config = dict(
    tokenizer='char',
    encoder_kernel_size=3,
    text_encoder_head_dim=32,
    text_encoder_fused_qkv=False,
    batch_size=128,
    epochs=6.1,
    final_lr_fraction=0,
)
Rows from block 7 of the image encoder of a small contrastive image-text model, named by matrix and row number. Rows with one number belong to one channel. Each number is 500 + 25 x the weight over its row's rms, rounded and kept within 0 to 999. All counts start at 0. Numbers have three digits each.
After each channel's rows are labels from the 100 images, of 14976, where the channel reaches its highest value: "top examples" is what is common among them. Only what is clearly more common there than usual is listed. The data: rendered scenes of coloured solids on a plain floor. In brackets: how many of the 100, against the usual share in percent.
# convs0: first 3x3 conv (encoder.blocks.7.convs.0.weight, 256x256x3x3, each kernel summed), inputs 0-127
# convs1: second 3x3 conv (encoder.blocks.7.convs.1.weight, 256x256x3x3, transposed, each kernel summed), outputs 0-127

convs0.143:475480445517486458465491472542489493491511498483499490471467486516485515487490515486497540504487492478502547505495474517495483482475532497496471487546453497493505468483511491486497489440499508466508476471498500512481488493485547509512447533517478487489517470514507485461494492495542459500463442484514472495458485502518489485485484484452473492465484474494477519464464524478479410544487
convs1.143:502472504520495494518537517495439507486515520508497496493488532514507518504536485511517511521522549496505501493515450510502504510537527492455510490513482505499502505460507469512494497657520509495521479519474494509510479508516485480488487532502498497467501522469493498489505508492476475494497520459530510489512508531509527489605485503478496471534507510504488508478474528480481604473482
top examples: red object (75 vs 22.8); count: five (58 vs 20.3); teal object (57 vs 22.1); yellow object (47 vs 22.4)

convs0.35:480488478497496456479465487471495462490487486485474481493479487486477520450444477482520454482493470498468463471482496462485490485491463479482457497505486494468495500461490480475513485485465489474477480492491475450490493484485487478522462504488470488443485486480503458499497499496514478514476449491488487488477484455508483495493486474463473527482468478449480501463453487493481487474480
convs1.35:476489517472500469533505511568498453516504536492515490519507552483530489547506463543502521489522541497488495518523496513528492526522493491489467485509468473516479503500497473523500522514475535499480501464473503487521507502533433462499508492503484484487506511509507440536492521462483522483458483481490461457514477493483505501488495535469530487512521460470531512505508482472499513485512
top examples: brown object (47 vs 22.4); cube frame (33 vs 11.6); its colour: brown (26 vs 8.4)

convs0.113:486479509488485470483473480479498465510474505505488505511509497487489503473480486500532462480487464504484494498492502473503501490479491481509469481504489502485495491457495488496520493494427488488494491491506488483498489491497502485520477469482481502415501498508504475509483519515504387514475487513501489494487491452509511494490511499476485523478460469433497487488485488460489490484503
convs1.113:468523561492517477496508513572500458510496480504511477516484529474529512541505483501475514522525485486518502511536512523491485526535483486508462468502497478516474505503510466496509475502486554506495525438481508504502514489494442479461478462522500518514517484491495442496503519489492490515465497517509438470541488492491485505452516471501524519502537486497505506499535467476520485495508
top examples: black object (67 vs 22.2); its colour: black (43 vs 8.6)

convs0.245:476468478505490459472473473448473436466470499497476481493496497472476454486481503495497486484460458495472494470486510490475493517510489477487456483495475493484431482442493505487544497480480455471490494486485451456520485487505484493529488478462486528485496513535509469494475498485496498502460481558462478481469498465470526483476486486491477492494482476491499504472454476483467492463498
convs1.245:485501475491478461518489474535508485511503558491469487498515507490521508537475476527523511489482520484494527504540501459513518499530529465470481527493498484533488516505507510506506529496481520477460511510481502505493514504505448464529539545507467497503454541513477479493526513494481508524492481487546520489471493548490491475535502536488522473512532469445516516513456480471531501519449
top examples: yellow object (52 vs 22.4); black object (50 vs 22.2); count: five (50 vs 20.3); chain link (32 vs 11.4)

convs0.179:479474490497506460480495499506488497518520481454464481482502510499485543482505497491511507524495469502507493519466501513524483503476522498476542492535428499483530477506516443521536481499462474464488486482505501513522506509520483492517462534509493500453519465518522509471498502505503465507480502527454488508491447493498492502420530493442491542451480525452488499548468454476507488494500
convs1.179:498498556483470484502527440505547490506505507503511471487470538490510541497474488511464501487524527497416525492508526518520473510511499521506515496548448482508501482425424450489509491483460504510519507481483454473514549471504492520493489510526490503524496460460517508447538520488521511502484494507472458478534475498470509491442526502503508509477539495490504488518509494507506497510496
top examples: grey object (69 vs 22.7); count: five (54 vs 20.3)

convs0.101:497532498491453491504499489434491498490511496494540509480476464507505535464457495482457499462533504518507512479518505472500472481486440481482445535478498514480439509473470507500514517525488460520487505502461490455462491504489485534492492520499497479493476482476447496536483483477474517519502528483476477479507489456462505513520478488517510520485496494486487516533523486513522525502501
convs1.101:520517504483513504491446468463470515483511490526492523485488481507509489474482492484485487457537485506532555466502482476445494487483481477505519471492529543445479501540495449491516510461470509536468492506521514502495541509563528516479448491510507513497509480496436531510508523512508493503512496532475523515551516499504530488507493491525491489499477515492518480501493540501514474561496
top examples: orange object (64 vs 22.1); pink object (52 vs 22.1); count: five (49 vs 20.3)

convs0.28:495432482502496467470501475509470518498496488487466474469483507474475504505521473499510494503480413492496495515478481515485505493479508467481527467527485468491514466512495467489515473506453490456476484468510468528511466478529470507500460499484480500430503495517514502463479497498478463483483481512486490494485481499483481486468525490435475534513449528452501480529483484506495487479473
convs1.28:485483577505485469508529512540505500546508534496505473490494554508527504517469477511468529481506506505441496491539555533510472523522509489495504487511516517508485486451460440491504486476470518495487498453485493478543511463567480523476493463528482494509509494497495508474505505475508509496474520464504469477549476539476491493466489505487519502503550470489515516470503504490511487468473
top examples: grey object (70 vs 22.7); count: five (51 vs 20.3); white object (46 vs 22.4)

convs0.137:468522459476500466496447448518480502441504481494487471459484484508481460506540479511458560522505500448501531481521469493495513459487495532522536522512493500487520494495471506491510497410484523511478489483491479523497495488493512498485487518483487503477511481467480482509493502501501510503468478514490496482492504501513497480501484508488482499510496471489497532528481504542474358507497
convs1.137:500452531506458504522542471482488498455547481497506519504484510548526500481486474525486531491489513500489495487521485493471514483519488472479506476502502481484501484508498465508483496601503527525447505509486452494487560534536484465494463465522494530466524483498526517508519496491441486510485513512511509493536492519490477484606507489497527468490516462516471507497501498546475542493467
top examples: red object (98 vs 22.8); count: five (66 vs 20.3); blue object (60 vs 22.3)

convs0.254:490490476546532462504447537509456506528501480512503486489490501531490541507517481508488468525515468490482486503492484481516458502501498506494499456503382508492494475500516498496490487455482508483520505461489452519526533479519495489507455521535500492468504497500460502483531496490476483492494513479461469503498516503506489526404522486459503518454507514476503510515470483501454437495487
convs1.254:495508519537484477503493461479560518509496474505505470498453524524499527504495509517477507472481517505500496499477489497491447496515500565538505445530422515520488503502447487514501504488482494528538466484503453496468507498524497510508508498515511481547513474481544513468494544496522525495503501517460482509523507490451514514433483497495485475450487469467487473509509507534542489512520
top examples: blue object (89 vs 22.3); count: five (68 vs 20.3); green object (53 vs 22.8); black object (50 vs 22.2)

convs0.142:492536485478455502505493492510494498446531513519518489506497499491492516501521482504480528440515508500490550487517510512504443495428488449489496535539462520494515512502538519510510514518492516514486502533499502516496466530536532493518443517523481500493505485503491510532463510498497496540485521491494489498508531502454507483518527487519490501436486503486513523532501506515525518506496
convs1.142:518479519465535513495459500504483516514481475456512460495511509530494526501510504501478478455499493517524478502486483501480465475436492501542494494527487507467484447529483502505514500490467484553466486528520483485498497535515503535493499496511509514529524491520499514513453520502500536482512488536479492497522485463473506522484494490530492491396490480482539496501509523533486499500507
top examples: pink object (80 vs 22.1); count: five (58 vs 20.3); orange object (47 vs 22.1)

convs0.102:494515485477504488482447483479497484500500498488481492468502458508497515457454495486511486467519441500470470499500478486510498468484494473478492515497485511500496486483494477470503492436451514475484487495498478462480502481514512457499469504498483478427496497473489477492493497498505446499490478496493510484483491486500463503416495494477483505465455484416478489481485473498497448489482
convs1.102:496413535503528484466509501512513501515492496531524508483501492521479527487486504490501530487503532511470501512487509500532494502521501468501488506504480492503480513518502447520551458490457519495471519422516515487502517471548514484452483448504534518494500487486513499505502480517488521491497548493488454508546495523512467479401521469475501550483546442462518473461540465491519468484527
top examples: brown object (60 vs 22.4); count: five (43 vs 20.3)

convs0.228:472481469507498498467483499479499512500496468492465488472512463492470523466453494470511488507489450492463491480472491478506482484494477488483436482501497511485501494455491480493516479483416495483500479488472494535510512486472486478506491534514470514424494483497502461495496510476508465509474464486495488481480501439513488491489506472475483529497450444426505491460448492513508495492496
convs1.228:509484515466514483496488501533512463520492528555534528482496487495506460513465491512498505513458568502524463481514487508513495521534506488461515512509470488518486532522509501474480488513497525525424533489495488445499492511488472485468498498538515534487520537554501490530489489514487491501494499479515472496505535512493488494481526467476516525518556424481497516466546492451482521540512
top examples: brown object (62 vs 22.4); count: five (41 vs 20.3)

convs0.136:501410497543536486510535550492473471455506506527493493490508516446497542482497485502492523499454500496503515480479517482429508502502495505486496464515428490498501464516502487522507494539500475487485516500501457501487536509509493491494454525459506515501493513502454509476540503501473498501508497484469494512499524489496493465525518506455517538502522504497542497504512522551526536478494
convs1.136:515557527502512504485449509498527507521533487470519461504472506466509560507498502504467455486531501492496472499480493534462478493516477567513501446535468474505508495486474497514489482460475497521491470503504492484522477489483487481493487501534514510545512468510516492492494523509522527482508486529465475515526477458454517500490496484464482472486459475480495497527518538565498459506520
top examples: blue object (79 vs 22.3); red object (77 vs 22.8); count: five (57 vs 20.3); its colour: red (29 vs 8.1)

convs0.53:490496517504497454490498465490510484475488496469487511493510512499483495474538518494549489508490477505509492472488536522544514503476486474482491464521461532477529454505510485509512527499467441482448490472517523523490442496530478473527477489491496525470508485538545527446499520507524441494496520502482491517509470507499514473503501502479499515501485537467490505508503500462483499506498
convs1.53:493480530505497488523509527554510472530524507541517493522503565518514538532528483549483501488473517460452493517545512514516510527522505512481471463526459515489521499451483507519521514506478515501517513498466489501550480488494472517532502504520472514506507485453498453459505521477492529502482492510524515462480546528475522494489479512473530472546528495480472483526514493498503518516482
top examples: grey object (88 vs 22.7); count: five (47 vs 20.3)

convs0.218:522487474489501470505485510489453473515512536510492499471502537494500418513534516552526507515519499510517488580489501495434441501490514495501504482502492513532490483506511482492498516513502529499495513507541458486508519508499475522499510518490520527524486513467489478495484518528521485507528552478488453516475502497470569505511509535519508491414523478493507530511475475490462505493535
convs1.218:495482507506472496511525539515464487513480511495498525516490479460524489497510489489492506478503494529509547484536527490478555513526500488478515531480542504522548500485516501506549504500534532469512542506498530500540465498500477500513459470471492538472536495472485506512524465507475480494490534501523589504492494513487497509564485505462540502566488502524496473520478500460483477480474
top examples: purple object (100 vs 22.8); count: five (50 vs 20.3)

convs0.182:493489487510498519499504495515503513419523481502481488480493501527491512504517476516491481517538482517454502506481491525508522492474491507487493464557516486486532464512524510502499494460481477474507511447491522525464496474516475443488521515492506492483530481509528504472491491489476479496497509503516517505505496526521512462462479505479505518532500526487488513545489516483449418508504
convs1.182:511529515519483489525519506502484499583516475497505474520489539509479521495514528506476499468518527508509509491493510518490499517468515529525496471521493488485540471534495528515508516469479504531520446476507489498563494472539498548525469515547514493514529475495486495487505521498518546493516497507507524510518486516515535527463499501471494475494513461472500502511509498518499471515539
top examples: grey object (76 vs 22.7); teal object (58 vs 22.1); count: five (55 vs 20.3); its colour: grey (26 vs 8.2)

convs0.128:516429501509488428501507458513481491508488512501481481475509506455505510513564493517516486508409523487484527491486504550416499489495498492534477392524438494510505507473485502506502504490462479496472494505536475492478479507492488483511465537453503503476481507531527470504487511506505468503510468477502496521477513474512513495511486502508513499478494481473528492491509513525499458544509
convs1.128:487551500501450499510551483530504489501498514540516497500478522457493540517520494534491490526566546456470483491492469506488527523518493488442512410522476489504526501462470509536510501570492514492512511530492489519506537523488460487510477526519503505481467485476500477516567513484484493493501536470548509502483573535508516527563488503504520467537527479471449496508519495484492481536502
top examples: red object (66 vs 22.8); blue object (54 vs 22.3); count: five (47 vs 20.3)

convs0.80:456479441508493427467461484474491458479487470488468466471475502495456509464466463492496465527492479496487508479472504498485496503487434489499490490507479497456495485481518483522518485500481478482462478485476502482533484492496455480520436497518453498468482470497513469479497498472486486539455479502486489480482482493503513497496501450473465545489479562468484493481413453495489482503483
convs1.80:482486498479472449561509487532515451504531534499513515522514553470533465534523470553502532489511547499480510523531502495525504556518525487468465500491504498539526525458492521497485538511505539490475483500482497487528515499511460497528524512508485476488508510521500435503490533474488523491467492470530499471470492532498510480503519531479530491521508474481517504478495480466496521522502
top examples: yellow object (45 vs 22.4)

convs0.198:494498491517489494508460505527490504490505516497522519495498496443520487537496517486491521498449490527505453517551489524466498489478515480497530503544482461502500506510542530515541505493486485511526532491518526506492496476539486486479501443500494506496595445492475513487483499488500493505501465500497493482526490522422494507478525498502508488519479473482509517522503491487518487438509
convs1.198:495432514498486501507509483496491507514510513531497539505513498569504509505531510516469537455385513526520522485515507500501468503510489492479512524515535479506477515515489479492475502523522510544504502485492490507522519481521485493490444558506495527465478496454460504492513488493461485484500429517507521496514519526495558478459515492490519496516529527551468460524495521529535509516502
top examples: brown object (99 vs 22.4); count: five (56 vs 20.3); cylinder (29 vs 12.3)

convs0.20:453472481517501465484498508496489487490499463481478480495530506470468552441491524511531515510488494471493512485454491536519473482474491516456514475559499520457506456492530489508522506537457484489480468472490506518513500494535527495512475500509465517457518462523543494483501510486526451521463493504491493492482485504511528488510539455473465497504474500461486504491446493468480536522489
convs1.20:502461515514482485551496500507526495515543486491511492533482512575519500507534502560495489501415551497473497504522511485505505514562517479484482469530484479485545495453512518492522529481497523516468499503462476494491484501453457494540499499541488505507528510520538489527489517496476520509494468507517513475488504529450512507520531469456519495491550482487488505529496484504525486529479
top examples: brown object (86 vs 22.4); count: five (55 vs 20.3)

convs0.133:462498485527486522474514469485456544492450473495526490493517481501486522508512476511465545472485451467470512522501492485522497507446459487475494500492483531479497496460432481500476533510454477493487474518480470548495483508455509491503492489542479490471488515517482514491520483492479484525435490501468493446481492450496534523480506522484467526511459454472488458490499525507533489553503
convs1.133:509515517481480505508508459473475514434517498512487488471463483499507492474463505499470496537524504516484485475503500479497505489482464471506518468476529509460546474453491437492472510490494483516494521492489502478461571529541515488495493500486485503522465515450445543485519543488513480534499492543539504476545539543525474515527466517532499532462518535496492514499472498473532512521485
top examples: count: five (71 vs 20.3); black object (58 vs 22.2)

convs0.171:504487510502532516507467553508473506512503505465501487517494538492502530494511503508503503505463502475519492498480516499475432528500517520487528469518415500506511524499490500501485483470490516494496487532501452493533536536488507523498453519544499509486470513493494512530533490512503488531500489499412452505491454454533485482496496491515499506396506496493479515488492478521480469507490
convs1.171:510507526476510512502486495499542504483491477477516435492449510505501539503489517505473472496530542538498497506490492509528429496518505521512517501524449490486489464494440485505474497490477485512481494513507458485470481536507481506493502504521512477555501454509532503552475545512530521489502468536453441494511477485499512475470521491554493504426499487455534505530509496519503498505541
top examples: blue object (86 vs 22.3); pink object (63 vs 22.1); yellow object (61 vs 22.4); count: five (58 vs 20.3)

convs0.88:427535421510505528491508514505476509511513489520487473485490509508464492489548463493431512483517539503519532504505508492542517505505486510479493527480521511447479528522492467525510475518529542489497496522429515516516509512481535516479491481535490480536493509469497527527512456476532498501475553465515521476461513510512494507518500496520478488520534506570514497540452521498496508507493
convs1.88:479494534491518516543471479499452533474473535462470484466502497512536495509509474536499485485513440484517474475541486506478480487459480519497519476494504519491459439503515480501491522486540503481501529510470518541496516534485506524543504505490452543496502516449513518479456472474516459511465535475488501464531474456485489511483442537531534461446471478498528489495475468487564499490453
top examples: count: five (67 vs 20.3); pink object (51 vs 22.1); cube frame (29 vs 11.6)

convs0.141:490476470520486481484508481511492475481487490481470501478485449494490497467457498477506487481480454504459473460487499457482460487498474473503430487501485525475461493463477486496480496474477494497505491500498465476478494480465497478510486533483489505475486501494478459500508512483515535511494451463482475502474488462501483499472479496469484493455453436468490492474463490555497488504493
convs1.141:499442486480479499518507484527458479500473560500518489512542500498482488506488475522538505492509526518499456479469472524521505512510501498486522492518521491509480521539502484547472502508501476488485461468498546465523502508550482474495496508495498465486493527530481484513505523482509467450498493441521492485522487511502495496494456501463497490506499425459507500490508470525489493501516
top examples: blue object (52 vs 22.3); black object (47 vs 22.2); count: five (47 vs 20.3); chain link (28 vs 11.4)

convs0.65:525519480485493525527493514584481521528475470513484472462499507533509510526545527509477568454527486474516539553490466521500509508504522499488544523504511528514513486516475507484481491507483586466527497497515510459517517516508563523466469477485507489470509481478503533499498459518556471497528509490506514533500524484486450512510495489492516455515508500467495504545460492522513479489472
convs1.65:485499519536479529478532500478492532487549448504471520511476479485504478479502478509485509537519493502517429477514488489472501503491472493528521474497469536494495492507532515456539514576481510521519561473490449540482527487461511523493470495491490558516527491503527548489486457498517502562496517526517486498518485520483491531522524502504518477482501465477486538479479453534482515494456
top examples: yellow object (73 vs 22.4); count: five (61 vs 20.3)

convs0.37:486450489501498488500533396509526487494452485489477487500505496493491529487502492494503501500490494494481492500481500506473545487512505470482486458522524485486497459474448494499527493520478495481495498489495547511504420494485508456521534481480496500482503480515528482395505502502504481482497470507503525510505475441480505456529495492489499515538510472481509464494471520492525520508487
convs1.37:513533537506529493488503555517469496534468483506513442494487517504513562515497500484470471499494506496502485498503514515494472488507490510504496474523512479482492496498494480501508488477475515523501509494499530482535464493529485490480469510530509511531486493503476474444481507511517504498503482525506462508526489505463512517494472489494504487506487492466472489495511502487504482508499
top examples: purple object (97 vs 22.8); red object (65 vs 22.8); count: five (57 vs 20.3); its colour: purple (41 vs 8.6)

convs0.114:499462521513483499507495504467489513500457513510529524527543509526527508489490532488496499493482483492456520519509513493497499530455523479511510477497479494516481482460493488527499499497435481511545504486489503467500500496476479474472495497500505531434481491536463512488485498507510408529510524520494498492507493456482510481484512514478522515465466475434509470518556486482512487481519
convs1.114:502534554460525497460499542507524526521541503476503528525481467463506515490462540455475512526511551481477499493518519498480493499560473471472505509521489486511541509468494405491504454493480499530463538448505520508506470473499475467440482513523513503509525484505453513506503518537481501556508483537482496502553484531511492501494524457474508535502555504540538492501520510487523471525481
top examples: grey object (47 vs 22.7)

convs0.196:447482467496473469482479476488457476478482483463468489478501465488469482466531489484521503484489486453465525517476480535504478461459504471480498474524462514465495485468482472493527492454464471488483476484458488507491478496499480471483481492495472491467501495513510466479469501469501414522465494493473494482479472466482496480471484470488463502481483475470508514521466512446482449529499
convs1.196:543468498510486509501505509456464521494528524568543486483490501520452500456470530518525508520497545528440505490486477467530530467522507482487511522504527505492546531486493523538479508532502491505530492509516508509491530516480545506488505535505520495499503540465517507522531499523511452490541491493569499501523591546483490480524461482463463525517519491511433494481490511493480571500506
top examples: red object (59 vs 22.8)

convs0.208:509497503530476491508472472498499491494509498524487503500518498481508527501510511520505492508467473497497481490495529515504511509428495428502482481533443517503533517498535510529465517477476488484519516529513489508543462527538509435513486536541505524484480485511513500484474517514514481535508514497511496519514529508469503474446538502520513505472463501471519508525506504488508467515511
convs1.208:498502537516514503504519525539503496491503458478520431515453546513496568528530498507463492463516516478516504519495481510504482510465504522531471472529450491489517440538489514508510494484452516515535492496501456488485483528519480539505489498538504510533517456486520487483477544494486535519497485546524496490507512509466533516446479503541507479500535471468493505518518498506509464499512
top examples: black object (71 vs 22.2); yellow object (65 vs 22.4); grey object (47 vs 22.7); its colour: black (25 vs 8.6)

convs0.193:454498470483475494475471463495464483489500482493482477449493493481477524467507483500502486486507440453500516500481465521496474451460464474495497493489476481463518503493466467492478505471416515465469466502500486502471468483507521515518470468520473515441499486493518458503481491502516447508458490508473472500466496460499461501484493446493459504470454481464473486519442495452504476505495
convs1.193:516513499512473504520483407478448521450508511492498476503501513483485498493495477539520501488545501584497488505499481441502519491473508495523505479486531542474497480525504500496489528522465493536539485520496510509487628537528509512465501498472499494509490516446509527465504525483496507487510502510513506475541501531500479505511492515502489512473503488473505496498432523517490571509479
top examples: count: five (63 vs 20.3); blue object (59 vs 22.3); red object (46 vs 22.8)

convs0.109:449523463550485494493478503531493547509495479530483475485495477512472518509501500500432524512518470529524464483498497450535508505492453511481500517539510527485527541523527496478502489516458520479530475510473531549529505478441520522476505501586471515443505469484479517493494452491530497492450465493513490470465529499501488520490507461509479469510480487453522482473465492501506501520480
convs1.109:488532541525531458567482490516484516489514492460482479521458511505527481519527492562467520494521474487550521509519460491442485522480514513545484464502497496511494455512536492480514519507508546520513520483470504537481523514470482528545486490508474513503542530472544486493408508491494488543475491512503497480517484511446522524506451522530535464468496447483516507519487513470542505508467
top examples: count: five (81 vs 20.3); yellow object (61 vs 22.4); orange object (50 vs 22.1)

convs0.172:478494511486468475490517465452505489501454515492509507506505492490501471484486491510473504529466483470512507489503544501477492518446480471499468409472502505504444525436463484536450504529466454497493493540478484494527459540481489454494488444547484496495432511510476498492477489483507482546478507509497481474498491457484505475499499487535499501473477486492481493485504494481513526519507
convs1.172:501533523499503518509558500524484501481517464512493453495471509520511544496478498485479490524511503437547507502517516498502491517515508481484502473524510486487489433507509460442508499497469501487506521450482533504514523471520470485490474534589489484516507484483456496515495523504497519582483484524533483472512494564523513523498524496588510508513536492464505487479493458459541503530508
top examples: yellow object (100 vs 22.4); count: five (71 vs 20.3); its colour: yellow (58 vs 8.5)

convs0.68:468380490508512486488527520509483499518515480444477487503471487447481508498508481510492503533443506469501479514477483517469470486485517522469512414507504517479526498520502508495504483531486497466509471475474495516515518468459502486475491503489487489489494501506500497432514467479497481495472491512486460490492432510516511520504477482421486503460520494499487486496477502500500532524491
convs1.68:496547509498469484531520471491503502484501462491494477487456501478513549492505506526462510544519547502522507483496467516471492489523478494519532462548519496486525525500434485518478525507478473515476488500486486482505519488493502547525489512518497464548516444520496502461522546495526520499488489541471473498502465475534505577502545514495506481478499480461508474527492497504514516494525
top examples: green object (87 vs 22.8); red object (72 vs 22.8); count: five (69 vs 20.3); grey object (48 vs 22.7)

convs0.132:503506495486486490504498504495480408494489497509497467453485488493503509467476535518544503469527523466523499498486474545487473462492505526473501511483508506488509508518507496479498502519449504473455485499519466438479517498524548511501494473458510483491528480451537469498506486540527412474508492497511482556470521500514496514504507480507513453499522485518508491522461482450499519499486
convs1.132:497485504477468527521497464448443533494515513485495477466474459499511502463463472539530468485508531539484469458522466470506550465496476526507536497492516507469538514489497482553454527498510478532481509531479516501487535520499541487513484503501493542508484481462499546515509508491521461479496521528498556495554492497479483500520468498459513490491500471509491510509460474547479511524459
top examples: count: five (49 vs 20.3); black object (47 vs 22.2); cube frame (28 vs 11.6)

convs0.222:501515511493466510506501416484507487450464492533514498513498492504500508491485506489504524462511472525406533485497504517505516499489495390493477531490469514501479417429486500526518494512462483500518512465482523489475400491518503441510513515497506509476500476535502505471483502490514499524507529506504524507514535455449528458505529494467514515526475513479519466541501515496528514504505
convs1.222:505547521538527473476492520496502501538505469475511519488515467477501533496452485481479494469495476469514554487503570503446507501485506496514503477508493514493506480504493477443558493483454516493486528484507527494522493473494498504484467519520500543517498477487434501487472476504473530518512504524528526511504464524458495514513495490506506508499491503458531477504520510477529467519466
top examples: orange object (71 vs 22.1); count: five (57 vs 20.3); black object (55 vs 22.2); purple object (52 vs 22.8)

convs0.117:469482458516465544498491481494440472481493464479446504452516479493488485497543505489463489516485486464482522485489489505473476512509517478484460478465462506479478510478487496476465488491495492479528497471469496454521502471526496487450471498478503488501478475500438488483467457492510514499506509487479444517485502495467471510490488504455501503490490496488481489569497461515497501474501
convs1.117:500522481532493496517489476479505509488536514521488499475471457478493498471452503519528509521513521528511492474496431466460500465503471483502516512472503481505497509524536489508422505492524499529460482499508490494462503508528470526489479524533499492490487516545516525489483505493500441551509488508516473504522542550516480506476483507464519477487525404493449517496490509526489498549479
top examples: green object (63 vs 22.8); yellow object (49 vs 22.4); count: five (47 vs 20.3)

convs0.255:514500512505499502512520511548482505511499489512502518487513461503511495486508537479501485481508463507461516544503492486518464484473537480483515482469509535518482515480471523487494502500434531509542492480504455490490529495509537473483477507500514490448500497485453482528482482504537448499523515485500490509510523471506481497512455518461506502473483474421524490574509494524529504517498
convs1.255:516508532541508516452532494478529519511542499512538500476474491502452488473464533490480493527490532511509461485436476547500510484511465488490538499499452495490498526546486436497491465518505497494480507476489451509482508489510520497467463463544516499494512500494540533510487500506497436513529543517493466509546493514480485507524493472448483511523527440524458484452559476505461519537538
top examples: green object (69 vs 22.8)

convs0.82:498495480517529492503514536503483499503500505501488483492487498506496521495508481510489514509497491481500489482490516489473462503464497503492471481505417493498505523425457486505532487517485503483480494530498440486528528528493508453519472528520498496487490511494491477498532505510494496503494467492425455509486494426518483476499506490513504521414508471487520523479462492543529520505487
convs1.82:511495531513525489489502505490531498499513485506508438486431532501493531493504504501472463482510505503517494507480446509514466492520500563497504495517459442494510481528475483520505485493469515524482487521509467491460488537522507506474488504527518494532478476511526482474497529518538514472507488534462418516525483495463514517464514490539476499456474489478463500517511500522488503496538
top examples: blue object (90 vs 22.3); count: five (63 vs 20.3); yellow object (60 vs 22.4); red object (51 vs 22.8)

convs0.24:495512511527497478507515426481518487496437501504501503503513499521510534496485499498483501524497474522473499500498498503539540503506503443505492523542491505499521471473469494522508488469470465498523506471484534495500422480478474445485539500514506501473502482515490504372519496501507485511505514510501529506511490448466509491500518498496519504530480492471501455512505495457531455502512
convs1.24:499520534478513492486528549517485502513463485499496494502482499476510552518475502475477486496512527528488509484517540491505439494504497494514514495527492500492491507480482465494508487509473505501505533473501547482536483499522493497497478530527498522529501499477465494446485486508491505521500499534513462506521488534453501502450492484500510502491521505481504493488506499449512471528465
top examples: purple object (86 vs 22.8); orange object (52 vs 22.1); count: five (50 vs 20.3); its colour: purple (49 vs 8.6)

convs0.73:488481483504501507490456449524501533449480459469469455492489534501473576478485509499492527456498466513495536510451453498499497524482501475462499493545461519477492493489534473480521502477466545459489481501501503498541467499504524514495444494506479503480519501501510494469498501481501488510490493502462523496484492482489480500519506504478477470492485487487499521534485544532457485507454
convs1.73:496494544460448496505503494528495504508462502505512511517486509472523511518492497519478521500493531555511484488496514535529476532530502450515511532524534492526506509491484529513531494478482498534455501511498491508516527520483495507495486514465484500480491471540452516493515540484478519492488485481544503485521521536491505477486561505487514516487551467477481513537507460527522506539511
top examples: pink object (93 vs 22.1); count: five (56 vs 20.3); blue object (49 vs 22.3)

convs0.123:465465501528485473482466507519475531505498469535478488500484486471482507495492479510463501528463470492522513506494478511449497496486483515474505493544505557503518497528533497487475488502485527469530456486466507516531503464456502515458481492547468482475446481515454509445490451489507487553459511504512487471479527501498505511493490487478482500505493482471508469497500480479505491540499
convs1.123:480510519512480489540520478494499501522465475454467490498481491459513497508481492530483549511529541542573476495502485512483520475459480526541517532499502460529477509563504495566458521531493464513518483517493495484508528497539494568529490492473490482498508480501493509488493518485493498501482469524489495498530467494495501519504486527476510494501525444479521509532495495514482539475487
top examples: count: five (67 vs 20.3); grey object (58 vs 22.7); white object (55 vs 22.4); black object (52 vs 22.2)

convs0.99:462490484460446533490490449482468501467512459507508469485519506496495471472485514488484515476521484477513534499495503451487470509513458497498507502461474569477475495511471499510499488526443528531494495503473444534529478504443520538521453525516499491458487465484488539500476475492512450548466510519451448487486534486476506503503480488487507536511477498475486501493460477512511530512539
convs1.99:489524530521503469521505437468449508518537505472478510498506480478519482478492483525481499499521494516499485486515451463470508515497465500507502501468571495504474519528551481518468511471501516543491479544478526512504566499488509535525483450516495505506492487441470532509463548487471503531496505520544493492573481523512491502516452510463506458471497466515460518514488484554518489539472
top examples: black object (64 vs 22.2); count: five (58 vs 20.3)

convs0.27:499434504478495536506540444503521476465514523460496510496495512468496547484488488498505544487466515482447539476493499500426539500491507481475488449539526455501490467466511490530514491541479527482476504517489531525471442532488503504501506503447501500505491515516504485524503508500492493502507502499486540506514469451458502450567494499502515507530514490504508495520486541503519542487497
convs1.27:529562534475523509485449499507488511516467494478518467494482498471512560505505515487455443524533527513517496495505514515470455483481491489501512459546527492481505492519462489504514498451469490533474506539508512483517500527494478538487477535538511511545526475500468496487482509522516518479516484549503470510507480507481516488517512488504502482471480505461508474499507531507528453514512
top examples: red object (83 vs 22.8); pink object (67 vs 22.1); purple object (62 vs 22.8); count: five (54 vs 20.3)

convs0.34:447483479512503489479473478501495464492495464475497488518527501511468527474535496522517519528507534476474536533474484556500499475493511492506527484540482501464509496456520489489526515487458489498504464509499532454505496530518517481546498491500468522480525510541542486499497517499537427538460503503524536493486478497539541495486525469477461499498500503479504494530453503476517492512506
convs1.34:514522505516463489515544498486509492511537479533502496524482514506493506486509508510496507498529568539439504504492496499509541484540486474498490498517481488491561522422511464517525504520482506530518497504498489501496503504514475469494491494503502487501508493481527507524515515503454489481493484527543520489537556531491498486523475493449495530540540520510434489534495502490469549506497
top examples: count: five (63 vs 20.3); brown object (57 vs 22.4); grey object (55 vs 22.7)

convs0.127:483497475485505487473484498480512497487500493482475485491500478488475511456449491474534492475490453493462488496477492491497504492488478479476459504512499506487497474463500477479529479495428506468490489492480496490508505494507498472519464515504473500409499498497512472495497508481516446522474474503495511483482491450514488490494503477453483537506444452414511488479462490500513502492491
convs1.127:499493544479540467484478522540492468545508522521541489501510494487515496526488497504464521482493513509521483505514555519497478515508491487498508483502516480519483491525509467487509469517485521518453513415512513463547488453531487460461483472524512521492503518541503480531473501514492519515484502490509460496543501497486495508492509480469514521500538444474523519479552513464499509519513
top examples: blue object (49 vs 22.3)

convs0.205:510476527501481496512503505481514483499476536505519548524527492501531494519487504507517492471498454503486523523515512506509483505463529461527497483504498497519488486470493499500482504498387490521536512498500504479494502500506494475477499444485508503413522512521485509512485520506500385515512509523510502503520506469482526485486502508484526500481415489429512464522529493461506499492525
convs1.205:513511544497519491446496546519512487523540486506516531485507477478498502505438524465471534516499523474514496498507530501480480491539475484485483485510479494510503506509494446455485434495471516515483536453524513471494477463498497485406481506537530532508508500497466491509494486542499509551520496519491472530533493512493446499479519429487503549498546509485513524478531510494505479518483
top examples: grey object (46 vs 22.7); count: one (46 vs 19.6); its colour: grey (31 vs 8.2)